From a checkpoint of a small image autoencoder: 6600 steps, trained on drawn small creatures on textured ground.
Rows from block 13 of the encoder of a small image autoencoder, named by matrix and row number. Rows with one number belong to one channel. Each number is 128 + 24 x the weight over its row's rms, rounded and kept within 0 to 255. All counts start at 0. After the name is the row's rms in percent of the matrix's.
After each channel's rows are labels from the 100 images, of 14848, where the channel reaches its highest value: "peak at" is the part of the image that holds the peak. Only what is clearly more common there than usual is listed. The data: drawn small creatures on textured ground.
# convs1: grouped (16 groups) 3x3 conv (encoder.blocks.13.convs.1.weight, 768x48x3x3, each kernel summed), inputs within the group 0-47
# convs2: expand pointwise conv (encoder.blocks.13.convs.2.weight, 1536x768x1x1, transposed), outputs 0-219

convs1.242 082 [151  85 155 117 160 122  82 131 128 140 130 123  87 120 129 165 103 152 129 155 114  89 141 159 167 103 106 137 116 142 102  92 147 106 157 132  96 128  86 138  96 121 111 154  95 140 144 127]
convs2.242 099 [146 147  99 141 166 132 156 113 140 115 130  89 149 112 124 146 156 158 142 132 104 125 140  93 118 126 183 123 116  90 106 147 130 156 129 144 118 115 124 148 199 155 104 129  99 183 164 106 127 139  74 136 157 136 100 138 133 123 114 135 102 139  90 143 141 141 107 123 143 112 119  93 147  95 112 140 197 167 131  75 176 143 109 148 140 125 108 135 154 121 108 148 135 112 129  89 148  93 130 135 118 129 127 117 136 132 147  81 131 127  97 132 127  84 138 120 111 121 149 122 125 167 126 109 142 145 135  87 134  90 148 109 124 143 127 128 149 126 120 149 127 129 133  81  92 115 130 103 156 129 116 140 126 159 110 123 151 161 126 168 133 133 164  92  90 118 114 102 118 141 148 131 125  97 143 129 140 149 162 144 167 108  94 147 166 100  92 148 128 174  97 113 137 107 133 132 144 116 109 101 124 148 184 112 163 119 132 148 104 136 166 104  98 140  89 135 124 124 136 152]
peak at: bottom right; middle right

convs1.88 098 [126 126 135 153 106 139  93  95 147 155 150 105 116 123 110 116 116  93 112 134 113 106 179  76 100 106 128 131 123  94 128 146 150 154  88 146 149 148 125  80 123 134 112  85 168 156 135 136]
convs2.88 096 [127 140 173 190 120 125 109 149 147 149  99 146 158 125 134 118 131 119 150 119 110 122  95 158 130 121 118 143 104 116 146 113 150 107 100 156 137 107 143 132 176 163 125 127  86 144 142  73  81 133 142 151 114  89 132  96 152 101 106 121 131 102  75 121 120 137 122 144 113 169 158 100 146 127 163 157 171 134 140 112 148 163 109 142 128 121  63 105 147 125 131 137 134 165 139 108 194 114 161  82 157 126 140 138 133 132 130 143 120 134  90 133 130 104 177  89 108 144 140 153 148 163  90 145 134 126 148 132 106 110 130 146 115 129 149 154 136 153  90 175 125 162  93 128 151 131 106 141 117 186 142 117 129 114 127 102 106 158 115 129 122 138 117 138 177 136 151  96 140 134 134 132 103 122  92 112 127 149 145 156  94 141 135 150 126 114  74 160 154  91 159 107 110 114 112 130 161 119 145 132 180 105 183 156 170 140  99 138 128 128 152  61 152 151 137 103 141 130 127 137]
peak at: bottom centre

convs1.142 104 [157 133 111 113 126  91 111 140 125 116 125 121 133 118 127 149 138 140 112 151 135 105 108 116 164 137 129 116 113 116 113 134 133 131 155 144 123 167 167 115  88 147 196  73 165 136  64 130]
convs2.142 102 [150 106 126 104 151 128 140 145 149 155 108 137 127 134 163  94 163 146 116  96 138 145 138 141 114 123 105 125 110 155 134 114 148 101 127 131 155 132  78 125 169 218 132 106 169 136  74  98 150  95 162 134 179 108  99 139 169  78 163  99 142 109 144  96 152 159 134 162 109 142 123 127 155 152 131 108 165  96 147 165 111 129  78 151  95 116 148 136 147 147 148 170 136 142 151 182 166 145 160 160 134  79 100 135 122  98 178 164  97 123 155 110 163 142 157 142 113 139 126  75 132 141 140  89 123 142 104 150 128 122 141 130 131 132 109 158 132 116 112 110 113 139 119  97  90 137 102 140 161 153 142 110 157 151 127 152 128 132 153 118 126 152 131 141 139 146 122 107 145 131 104 131 150 138 117 149 149  77 145 164  94 135 143 144 217 118  95 126 138 144 119 142 114 140 119 123 139 112 122 139 134 102 140 128 127 157 120 159  98 154 107 140 162 150 166 127 128 118 118 194]
peak at: bottom centre

convs1.486 117 [129 148  66 175 137 152  99 119 152 131  89 149 142 159 107 109 159 135 123  97 103 139 131  99 155 108 133 130 101  93 124 136 122 116 138 163 105 119 179 132 126 122 159 163 136 138 149 100]
convs2.486 105 [116 160 110 136 158 126 152 108 156 115  99 159 131 120  95 141 164 166 117 124 126 128 139 118 115 138 127 129 142 164 132 126 120 107  96 164 128 137  99 149 155 136  96  91  90 157 149  98 100 149 101 101  73 139 126 145 164 134 118 143 117 159 141 157  98 151 104 118 164 145 139 125 110 165 129 128 110 116 146 135 159 104 142 135 128  82 119 168 141  98 172 150 128 143  88 105 106 136 139 110 126 103  96 117  94 128 100 173  98 155 146 134 159 101  89 134 123 134 103 164 150 106 171 148  94 160 120 128 116 113 140 110 143 141 138 143 144 145 124 136 158 103 127 133 127 132 146 111 100 115 107 199 132 127 138 130 121 147 126 112 120 145 163 144 124 150 120 123 118 109  95 130 102 101 180  78 145 135 127 124 108 120 171 128 120 167  89 171 116 135 151 110 178 129 161 101 144 110 176 157 160 146 139 121 122 144 143 138 165 141 114 147 196 163  95  79 111 150 142 157]
peak at: bottom centre; centre

convs1.189 091 [102 110 131  81 122 144 120 164 164  98  91 180 130 150 140 149 148 138 134 115 129 100 118 108 110 107 107 135 148 115 146 159  90 139 166 128  92 122 123  93 127 127 155  88 143  99 112 160]
convs2.189 096 [109  72 121 133 124 115 100 126 183 142 105 137 170 157 134 117 113 160  86 121 119 128 120 142 100 123  99 115 137  92 126 130 132 123 130 126 164 149 152 146 125 145 176 119 132 100 112 132  98 110 106 169 138  87 173 145 113 181 152 165 166 140  93 142 146 141 115 135 168 146 160 114 144 123 137 130 136 138 171 137 151 123 121 154 145 138 143 141 131  76 135 133  99 129  97 102 121 151  99 121  90 122 134  91 125 125 156 108 138 122 131 134 123  97 112 129 153 130 137 136 100 128  99  65 148 163  93 105 139 129 123 173 113 124  93 120 124 145 143 125 126 141 111  97 148 147 131 153 188 127 102 157 118 141 101  76  99  97 108 133 125 162 141 100 134  73 148 105 112 163 140 138 153 118 136 124  79 113 159 113 138  97  94 131 115 104 151 124 111 100 198 107  79 110 123 106 131  82  87 115 175 110 148  92 136 109 153 129 114 135 154 111 171 156  92 138 176 120 145 160]
peak at: bottom right

convs1.454 089 [ 97 145 104 130 134 140 121 144 151 127 120 124 157 130 124  73 151 112 131 144 138 147  95 113  97 173  81  92 125 119 126 167 106 170 132 129 107  96 123 136 113 127 126 143  63 147 104 154]
convs2.454 105 [125 148 155 107 122 167 160 172 130 105 130 141 112 124 141 133 147  93  89  88  60 141 149 100 128 145  73 165  93 188 122 127 107 145 105 114 111 118 142 147  95 140 130 122 176 164 135  99 118 108 127 123 156 102  83 111 113 123 119 138 117  75 110 106 166 115 154 112 157 117 127 165 149 120 132 137 138 159 116 108 168 156 112 182 119 214 167 103 146 104 150 124 143 124 172  70 154 108 169 173 101 143 186 133 139 135 135 111 127 126 135 107 152 144 127 134 116 145 122 116 137 163 124 149 127 142 131 156  97 105 137  78 112 166 124 126 169 116  89 152 124 143 162 167 162 152 185 121 134  62  61 101 133 117 169 126 163 126 140 117 130 139 114 116 118 147 127 122 142 135 138  93 121  92 130 145 130 135 129 134 122 132 117 119 151 167 106 138 129 143 139 102 116 148 136 114 115 108 100 108 109 163 120 155 123 103 102 137 125 106 136 118 127 153  59 105 141 138 145 138]
peak at: bottom centre

convs1.502 111 [114  86 111 149  92 117 124 118 141 120  87 153 167 154 120 130 190 113 174 118 140 122 108  93 124 118 176 115 144 120 163 118 101 123 152 141 115  89 107 103 131 163 116 125 124 123 108 141]
convs2.502 099 [129  51 130 101 122 111 141 159  89 149 127 135 120 116 129 146 159  96 145 169 115 129  94 159 128 121 168 112 127 110 128 138 141 147 124 129 145 155 141 182  76 125 125 130 102 152 132 170 167 142 138 143 143 104 118  87 189 140 140 132 166  90 144 118 123 144 136 160 125 145 135 106  94 114 142 131 123 160 131  86 158 121 153 133 181 105 140 117 139 179 125 118 159 143 132 102 121 128 111 102 138 166 149 114  45 168 125 133 131 107 148 130 108 100 127 158 146 147 125 133 146 174 142 133 115 110 144 136  99 102 102 132  85 102 164 137 133 129 143 156 132 127 153 147 130 166 147 118 136 141 143 139 126 101 143 128 159 127 102 105 127 114 129 147 120 155 152 176 153 119 136 141  79 114  72 101 146 130 127 119 147  87 157  89 116 113  90  91 133 143 132 150 104 160 109  91 121 107 135 138 150 145  87 117 127 155  90 121 128 155 107 148 132 152 125 108 155 138 122 155]
peak at: centre

convs1.649 078 [102 152 143 164 159 143 114 172 101 164 165 151 154 122 128 112 153 113 123 109  75 146 143 107  89 125  90 117 102  77 107 118  80 110 137 145 140 130 117 124 140 130 136 115 138 148 149 113]
convs2.649 098 [148 131 165 144 131 133 169 152 151 136 115 117 145 146 131 156 125  78 116 130 137 141 170 153 135 179  82 149 155  59  84 144 124  71 118 142 143 109 157 123 106  88 144 158 120 137 155 125 129 131 163 124 109 134 123 145 135 129 126 158 137 145 101 160 156 113 164 162 106 121 131 115 129 136 155 176 141 188 119 119  99 107 134 159 134 131 123 132 121  94 130  77 115 148 115  85 149 134 121  98 165  55 143 135 144 126 112 150 119 151 154 113 146 149 124 118 147 127 128 149 155 151 114  82 167 139 146 114 168 128 115 146 124 153 125 104 138 114 132 169 131 138 102 151 123 150 107 113 145 137 112 151 151 135 121  83 136 146 128  93 184 132 121 131 135 139 110 153 157 133 138 120 134 130 150 120 180 130 142 122 137 143 137 102 117 161 169 116 140 101 141 117 136 133 158 144 163 131  90 170 129 133 140 124 194 121 125  92  76 169  89 149 111 132  79 174 135 130 142 158]
peak at: centre

convs1.507 109 [170  78 137 133 133 149 115 163 142 132 149 117 139 129 142 143  88 144 106 136 113 164 151  98 156 129  97 128 114 189  94 142 102  97 126 153 116 138 100 134 101 124 174 116 144 128 102 147]
convs2.507 100 [120  81 131  91 132 116 173 125 134 105 134 124 117 102 133 140 115 158 142 140 128 141 145 133 100 100 107 123 119 128  96 122 129  86  75 116 126 112  97 120 149  97 105 167 124 126 118 123 104 171 126 123 146 110 104  78 117 116 122 119 134  95 147  94 108 142 124 136 169 132 116 137 143 128 144 130 136 134  77 111 114 120 150 149 112 171 126 156 114 111 145 142 158 156 112 115 169 177 171 170 119 108 113 134 100 159 164 173 152 167 116 126 151 170 140 111 116  80 120 120 106 117  75 131 134 126 119 139 150 133 137 122 145 119  88 154 159 115 157 139 121 104 103 153  94 163  77 161 137 154 117 126 130  78 116 123 122 142 170 143  82 119 153 102 109  96 150 120 112 149  80 136 142 120 116 118  94 176 151 160 117 148 106 106 180 140 137 162 166 114 118 101 140 141  90  97 124 123 153 124 117 119  98 121 109 119 137 133 138 138 100 108 120 125  91 150 119  82 128 108]
peak at: bottom centre

convs1.110 105 [ 96 119 118 144 125 110 135 184 140  93 148  95 105 145 123 121 144 117 132 120 127  69 148 134 129 176  90 145 102 119 117 169 111 116 145 133 141 185 106 138 134 126 108 141 135 116 144 175]
convs2.110 103 [158 144 144 109 110 182 110 117 131  89 113 110 119 125 165 150 148 131 108 104 117 175 118 126  90 109 135 115 155 108 131 130 123 122 118 114 114 113 163 126 140 116 121 155 156 101 134  99 134 120 173 144 143 135 117 172  87 144 185 109  99 111 112 124 159 131 137 103 136 142  90 149 113 154 108 144 100 132 113 117 138  87 153 113 142 140 142 145  77 135 119 134 107  96 113 134 120 108 100 116 173  91 101  95  97 161 123 158  94 170 100 134 132 152 125 130 114 135 151 137 145 141 116 127  93 106 152 139 131  81 104 139 111 137 140 145 113 100 120 112 100 132 132 150 105 163 100 129 129 140 143 172 128 195 137 138 102 138 129 127 105 104 124 158 136 110 124 112 172 158 123 167 141 112 104 131 116 151 151 144 132 137 148  82 145 128  91 146  86 106 155 143 115  85  55 110 127 114 161 119 101 107 153 101 114 110 113  97  84 121 181  68 130 126 118 153 114 136  91  82]
peak at: centre

convs1.284 105 [112 134 116 142 104 137 100 162 151 133 129 136 113 106 129  72 105 109 121 120 123 163 169 105 105 129  81 139 128 115 145 150 139 177 158 138 106 131 144 121 135 127 109 108 190 111 105 170]
convs2.284 095 [131 150 100 146 120  79 109 156  98 145 117  99 112 141 121 102 142 109 112 153  99  95 148  84 134 164 135  45  85 111 122 135 116 133 174 145 173 131  86  97  76 153 162 139 114  71 121 114 142 161 117 148 155 181 146 153 159  95 128 169 177 164 120 123 202 160 175 155 148 130 105 106 150 138 132 120 115  74  75 151 132 147 113  97  80  91 125 120 113 149 141 128 153 102  74 125 161 167 115  69 162 127 130  95 110 125 107  98 100 116 127 135 137 141  84 101  90  81 126  94 100 162 134 140  92 148 131 146 154 153 117 138  73 112 120 155 135 139 160 119 118 130 144 106  96 123 130 107 175 119 120 119  73 151 149 151 107 124  92 137  90 128 139 145  89 147  95 121 116  90 110 159 113 119 142 109 131 176 153 138 119 125 120 139 125 127 114 120 117 125 111 140 112 142 150 122 132  86 168 116 158 108 100 156 101 150 115 170 133 124 155 127 104 151  93 126 154 166 109 113]
peak at: centre

convs1.152 108 [101 108 132 107 115 111 147 143  98 117 125 165  84 128 142 176 100  98 133 122 124 124 118 134 128  97 109 100 137 106 155 186 141 154 123 136  78 110 118 153 186 108 120 112 131 130 142 157]
convs2.152 097 [133 131 158 147 131 119 134 139  93 136 135 130  99 165 115 131  94 124  94  94 146 133 169 121 121 103 138 155 133 116 147  99 151 166 130 154 146 126 121 150 126 120 117 128 152 140 106 137 159 155 164 118 109  70 132 126 143 131 136 143 147 166 111 187  77 137 158 130 112 131 151 176 113 171 119 100 135 122 137 142 155 143  74 154 172 104 130 153 105 120 123 163 138 140 136 133 136 157 118 159 109 118  95 161 162 152 119 144 134 149 158 160 198 110 147 142 134 122  94 119 132 143 165 124 151 119 156 153 126 132 157 135 103 161 124 116  93  97 147 169 114 113 171 141 112 129 133 135 130 123 118 140 114 131 111 133 156 152 139 147 150 159 160 133 157 154 196 108 148 130 181 108 149 125 166  89 150 161 120 137  98  74 113 106  96 159 162 141 165 127 120 156  93 124 115 141 115 104 172 140 167 109  60 131 131 158 139 188 130 134 107 121 119 167 162 106 125 165 131 147]
peak at: middle left

convs1.367 112 [ 74 106 135 114  99 122 105 124 123  98 130 122 127 151 103 129 136 101 153  80 179 187 115 124 145 169 107 113 116 128 129 124 126 146 120 103 142 165 145 114 151 127 156 136  93  89 148 145]
convs2.367 109 [ 98 108 104 159 129 130 104 149 149 122 139 107 148 106 127 134 180 115 120 104 136 135  60 119 104 143 131  92 122 120 125 115 114 137 179 154  88 165 114 108 157 120 134  88 126 142 142 102 108 116 147 153 138 122 112 111 100 201 142 105 148 116 117 153 107 112 109 127 126 170 100 155 143 101 105 143 142 125 128 137 103 146 177 137 140  88 128  92 154  82 166 125  92 140 124 129 154 120 155 167 166 133 150 141 153 108 116 156 109 156 114 110 136 118 155 139 150 153 147  98 125 123 122 155 118 127 147 121 100 200 151 177 152 135 142 100 119 130 126 148 100  91 130 107 131 148 165 116 175 104 129 165 105 132 113 144 130 134 157 125 157 150 157 141 124 142 112 162  91  87 166  89 114 126 107 124 111 124 103 107 137 124 147  97 110 150  96 124 117 140 142 202 131 165 104 138  96 133 186 144 149  98  99 162 142 108 164 118 102 141 114 154 160 103 145 105 141 110 115 139]
peak at: bottom right

convs1.156 096 [143 160 139 145 105  88 107 130 160 145 161 162  80 103  83 154 120 116 133 141 154 139 145 113 159  89 132 103 125 130 116 157 105 130 118 164  88 117 123 136 129  97 119 153  80 116 150 126]
convs2.156 104 [147 165 124 109 155 110 102 133 131 125 108 158 144 117  99  72 126  97  95  88 113 121 103 104 150 145 104 119 135 167 130  97 160 126 159 169 115 143 135 147  84 200 109 117 104 150 136 149 110 160 126 104 112 121 128 101 144 124 100 163 132 107 151 134 128  99 127 127 127 146 126 143 112 128 169 116 129 156 121 102 156 128  36 121 105 153 135  89 132  95 138 151 111 140 129 100 143 146 135  78 147 133  99 119 115 131 124 156 128 166 169 143 120 129 151  88 141 135 125  99 160  95 190 115 149 131 149 145 136 126 164 140 131 137  98 124 174 121  95 110 138 149 175 118 148 128 126 151 143 102 153 105 115 113 147 140 176 118 147 166 142 172 157 147 137 105 155 152 147 102 119 146 128 170 101 151 107 127 122 113 140  91  94 130  82 150 140 148 136 170 113 108 120 127 141 146  87 133 163 166 167 133 162 115 138 163 134 155 125 125 120 134 129 159 138 102 161 112 124 156]
peak at: centre; top centre

convs1.708 101 [152  82 127  96 132 115 146 139 155 107 139 100 157 133 111 138  98 120 140 180  85 113 137 109 176 110 120 123 125 127 130 117 145  91 127 130 120 113 104 169 140 162 182 126 172 134 133 148]
convs2.708 096 [101 162 148 158 101 152 136 105 110 136 126 108  92 149 150 128 105 132 142 143 107 156 130 151 131 102 144 124 142 125 181 109 150 145  91 143 124 105  92 140  59 107 145 111 100 135 117 123 153 159 180 122 143 125  92 114 166 142 162 132 151  76 132  71  83 109 125 132 125 126 153 141 136 169 128 145 153 137  84 168 142 158 148 144 141 104 146 125 114 168 162 130 128 195 141 178 130 129 137 121 102 151 112  93 145 122 114 112 100 124 130 120 168 153 129 144 148 135 138 127 128  99 159 130  97 152 148 113 183 157 122 131 142 115 159 118 173 177 132 114 149 126 145 117 116  65 117 148 117 150 155 121 169 147 104 136 122 109 125 136 125 149 114 113 159 142  83 126 162 121 116 110 136 122 170 120 182 146 112 156 101 121 148 154 129 109 142 127 102 132  91  83 149 122 113 116 159 123 125 125 138  89 102 156 134 135 141 121 150 144 145 134 148 109 118 147 162 104 119 103]
peak at: bottom centre; centre

convs1.692 101 [168 140 113 136 128 116 115 140  99 122 159 120  86 106 136 129 142 104 150 107 160 106  99 104 105 140 150 106 149 122 152 118  83  76 140 121 105 171 126 119 141 105 105 145 175 166 102 145]
convs2.692 100 [157 115 147 146 102 124 141 138 154 114  86 152 120 100  95 121 172  80 106  90  94 134 159 115 122 133 137 168  90 127 177 143 115 127 135 142 141 122 142 100 123 149 116 108 112 124 165 135 130 103 119 130  91  84 179 139  82 117 159 171 149 123 150 119 120  87 100 104  75 134 121 156 107  95 129 100 125 134 124 143 100 138  99 141 152 180 103 148 103 109 147 115 124  90 134 124 111 150 121 128 103 101 144 133 108 133 115 121 119 123 155 162 161 130 176 131 123 126 121 163 115 155 109 112 159 157 143 110 137 156 114 101 116 132 158 158  82  95  92 153  79 115 110 147 135 105  93 141 143  97  81 117 137 124 120  87 123  97 126 121 121 135 131 129  86  87 108  87 148 118 130 161 137 120 126 127 131 109 122 147 146 157  93 111 106  57 204 141  91 112 111 142 177 143 114 143 137 155  95 128  89 127 123  99 136 114 114 107 155 118 113 103 102 114 164 107 119 127 176 115]
peak at: bottom centre

convs1.740 091 [145 160 122  99 123 119 110 124 145 124 100 117 115 126 169 103  85 107 122 161 111 120 147 147 136 106 162 161 114 126 183 100  94 125 136  97 139  96 112 152  98 120 142 132  92 147 175 101]
convs2.740 101 [136 114 119 150 149 122 147 130 105 178 167 144  98 133 161 138 118 173 138 104 141  96 149 159 109 159  66 115 128 190 188 160 146  93 151 107 147 104 106 161 146 163 142 127 117 152 129  74 128 113 120 121  96  98 115 137 146  96 182 173 130  86 120 150 118 121 133 163 148 145 112 125 151  72 159 134 140 143  90 132 134 161 130 149 139 115  99 125 132 139 130 144 154 127 159 116 120 125 127 141 120 141 150 106 109 136  99 106 161 139 146 129 118 126 163 127 118 164 129 139 158 112 103 131 114 139 142 144 142 123 132 114 126 134 151  86 135  91 111 126  96  81 150 167 198 141 109 140  76 179 100 138 144 146 119  91 176  82  97 144 150 121 149 146 150  99 120 129 129 127 160 116 159 173 107 171 140 176 118 128 119 137 113 144 130 121 134 133 150 139 104  91 107 142  94 165 146 113 105 142  70 118 178 120 125 120 124 125 153 106 168 119 132 115 150 137  79 147 153 160]
peak at: middle left

convs1.642 090 [132 130 136 118 109 108 137 106 114  99 145 155 133 107 136 167 143  87 191 173 141 124 105 126 136 137 158 121 144 138 148 162 134 149 113 107 135 152  61 128 100 121 104  81 106 131 126 138]
convs2.642 100 [ 83 122 115  92 136 170 122 115 110 143 126 105 130 164 125 119 148 114 121 118 131 118 158  86 103 112 154 131 134 156 122 108 138 143 118 108 127 139 133 122 128 117 145 139 140 101 112 122 106  97 150 131 126  97 161 135 101  77  84 131 128 126  92 145 141  60  82 176 138 141 129 141 150  87  99 143 103 107 139 115 110 136 101 142 155  83 130 167  71 101 132 120 129 166 135 131 117 143  96 146  92 116  91 170 125 144  67 123  94  81 102 128  73 127 112 105 142 124 156 127 152 125 124 137 121 113 126 124 168 161 126 120  95 136 129 132 148 104 149 121 108 109 113 159 128 158 168  89 142 124 119 131 152 128 141 134 108  95 127 109  80  51 120 105 122  98 150  85 110 135 108 139 137 121 166 126 102 107 174 106 163 115 154 132 112 152 150 138 172 122 129 137  87 156 111 126 150 129 131  77  92 142 118 158 153 129 134  86 118 136 131 109 139  93 117 148  87 118  99 139]
peak at: middle right; centre

convs1.280 102 [158 137 128 147 134 110 100 192 146 104 145 112 113 135 104 159 125 121  81 130 140  84 163 127 136 129 147 111 116 128 106 106 145  94 147 122 132 104 115 162 134 135 154  99  69 158 144 112]
convs2.280 100 [168 118 163 114 111  83 124 102 104 125 103 135  96 108 130 115 108 141 117 143 139 106 118 108 146 116 166 119 117  98 134  94 108 109 117 135 116 137 126 136 105 152 128  73 109 140 172 152 112 108 108 140 126 117 150 140  85 143 210 159 159 115 160 130 150 108 177 130 169 153 108 149 124  83 169 174 140  92 118 179 138 133 104 132 136  83 130 167 150 115 117 120 126 138 134 121  93 123 144 131 105 117  84  96 131 121 103 115 151 137 149  91 135 135 102 182 152 160 135 109 181 132 116 117 124 165 134 132 163 171  94 135 117 102 118 122 144  99 132 128 155 118 126 104 126 104 166 150 141 187  97  93 105 160 130 120 132 115 133 125 139 114 135 112 135 111  81 139 133 139 125 100 135 140 141 111  79 134 176 124 136 144 142 171 184 109 126 156 111 158 127  96 120 149 122 119 164 187 166 135 152  87 143 142 129 136 176  61 170 124 127 158 135  82 133 117 125 110  98 166]
peak at: middle left

convs1.499 103 [155 206 109 113  91 131 119  93 135 112 163 111 115 146 107 107 100 118 112 166 109 133 112 113 109  97 112 118 129 138 125 135 148 143 123 138 123 122 103 176  86 121 141 165 172 136 130 130]
convs2.499 097 [115 136  97 146 149 161 160  88 171 167 124 123  98 139 129 164  84 151 162  68 154 129 133 106 134  91 123 122 126 133 123 108 118 137 141 153 110 136 112  94 163 104 148 111 150 107 123 133 127  98 127 116 128 101 171 171 136  98 123 145 152 110 102 158 178 108 119 131 146 137 102 122 107  90 158 143 127 117 117 131 131 130 114 145 151 136 125 119 158 110  93 139 160 134 121 107 107 125  95 185 116 124 125 173 127 125  97 135 132 103  49 154 114 128 149  79 155 102  52 154  94 147 112 134 134 142  91 142 153  90 126 170 124 127 135 116 109 103 166 136 103 123 164 166 107 169 161 104 153  94 136 124 131 121 128 153 135 141 128 105  86 109 122 127 149 134 148 107 155 143 115 138  82 179 146 140  99 164 169 119 100 105 137  97 121 109  97 111 124 127 131 108 133 110 107 105 159  76 125 168 143 136 121 111 106 100 121 141 121  99 145 125 162 102 105 140  93 169 138 165]
peak at: middle left

convs1.462 092 [134 170  98 138 146 151 138 135 100 138 123 125 123 121 154  92 116 106  93 100 113 131 109  62 129 159 124 124 140 122  99 128 115 151 157 120 182 120 161 131 111 143  82 104  94 150 157 136]
convs2.462 094 [135 138  87 150 156 134 135 109 151 130 109 142 150 151 131 120 118 144 111 124 163 104 135 130 157 145 138 154 153 134 152 104 140 110 120 120 123 138  51 147 106 112 111 156 162 163 153 103  99  87 136 132 130 128 117  66 117 106  90 132 147 128 125 115 111 156 141 150 156  88 134 119 147  88 153 108 135 132 144 150 146 132  84 155 105 136 159  87  93 131 142 110 111 113 123 133 157 112  90 119 126 123 136 156 119 164  87 150 132 122 162 169 135 137 139 116 102 145 103 154 108 164  80 115 145 130 161  99 126 132 141 107 122 135 156 149 169 148 135 126 126 128 126 154 167 161 127 144 117 145 172 164 105 121 102 112 131 155 145 119 132  93 170 111 121 149 149 102 102  95 131 135 163 132 149 142 130 154 129 122 143 133 110 130 140 106  81 108  97 153 131  90 155 133 130 110 150 113 114 132 124 145 120 135 145 131 134 129 121 158 119 106 140 160 104 130 153 128  92 123]
peak at: centre; top centre

convs1.511 092 [148 118 131 108 143 160  90 139  94 142 162  86 118  93  91 161  89 128 105 115 131 125 129 138 119  99 102 117 132  94 157 120 121 114 125 140 126 115 105 157  74 158 161 135 149 153 166 106]
convs2.511 100 [108 200 151  87 147 104 172 152 136 152 110  91 171 133 120 141 125 142 108 127 160 131  97 115 139 115 121 142 158 110 147  93 121 151 167 103 131 104 149 142 115 125 128 116 116 127 149 122 119 108 119 140 141 120 109 178 129 121 192 174 109 139 151 133 174  98 209 117  93 137 173 108 100 153 113 121 143 110 136 148 161 133 118 135 122 154 121 172 103 140 103 123 135 127 127 158 156 139 156 132  60 109 107  96 144 102 115 126 107 127 119 170 165  91 117 127 122 165  98 149 125 112 101 146 128 103 129 147 116 156 125 139 168 128 131  60 171 120 147 131 134 107 143 140 101 106 118 146 114 106 142  84 102 172 141  80  92 119 134 159 145  95 129 105 124 104 158 141 122 142 113 156 136 103  89 125  84 148 152 165  97 114 128  95 146 128 168 158 115 122 148 148 131 131  76 117 162  69  77 120 126 138 128 114 121 106 151 154  98 128 137 146 161 158 111 127 162 123 127 126]
peak at: middle right

convs1.591 106 [144 121 138  89 141 124 146 123 143 150  84 105 164 128 136 113 106 147 144  92 131 126 145  90 188 131 128 107 162  76 142 126 120 151 118 140 127 143 131  94 139 115  87 136 117 116 188 127]
convs2.591 095 [ 91 129 112 102 149 108  92 177 143 121 141 173 133 133 156 117 110 105 148 116 133 158 156 154 146 115 107 140 126 143 156 124 158 169 103 170 131 156 131 109 117 185  78 141 144 110 144 133 122 143 157 141 121 150 121 120 154 151 127 124 124 140 175 120  91 125 115  92 123  66 151 146 128  81 148 100 143 129 121 113  93 115 130 175 157 150 122 111 139  97 123 120 150  90 148 147 149 151 159 153 108 100 166 193 148 134 119 150  98 170 157 127 116 162 153 111 131 142 140 113 143  88 141 118 132 165 131 160 179  97 107 135 133 128 147 138 108  71 146 148 150 119 136 130 177 151 125 113 101 132 107 117 151 144 131 137 184 146 133  89 139 143 167 168 138 103 123 117 147 135 106 123 168 152 107 137  95 125 161 112 145 147 106 127 138 173  74 155 123 107 139 137 106 115 163 163 113 182 119 110 124 116 131 137 143 167 150 148  82 125 137 133 106 139 165  99 116 109 147 194]
peak at: middle left

convs1.47 109 [ 70 145 151 128  84 154 140 144 139 112 145 107 142 111 139 121  83 116 106 146 129  93 174 117 131 156 146 141 148 111 117 141 102 123  85 132 115 124 121 160 138 146  91 110 181 102 133 150]
convs2.47 099 [142 121  96 140 142 123 136 119 113 125 152  86 110 152 115 103 100 122 110 108 182 131 119 151 144 118  97  90 141 111 108 123 106 139 134 106 134 132 124  88  84 137  51 107  98 129 145  98  97 139 113  95 128 146 112 137 163 128 137 176 101 125 139 119 220 134 126 126 134 120 109 121 138 159 124 121 121 158 159 131  88 111 119 147  71  89 126 119 127 138 132 161 123 138 132 133 116 160  99 135 116 126 131 117 160 144 111 156 146 124  78 130 115  81  75  82 145 166 119 128  89 137 128 103 110 112 177 111  97 138 152 158 188 139 117 103 156 108 151 130 143 104 144 170  97  90  94 135 147 139 112 180 164 137 112 173  80 156  98 126  86 188 143 158 134 159 119 111 165 135 113  84 125 101 132 162 109  89 123 107 165  96 169 131 115 136 140 169 100 132 118 150 139 159  94  92 119 113 135 136 170 145 149 139 153 127 105  90  88 143 134 142 116 128 154 142  83 153 135 124]
peak at: bottom right; middle right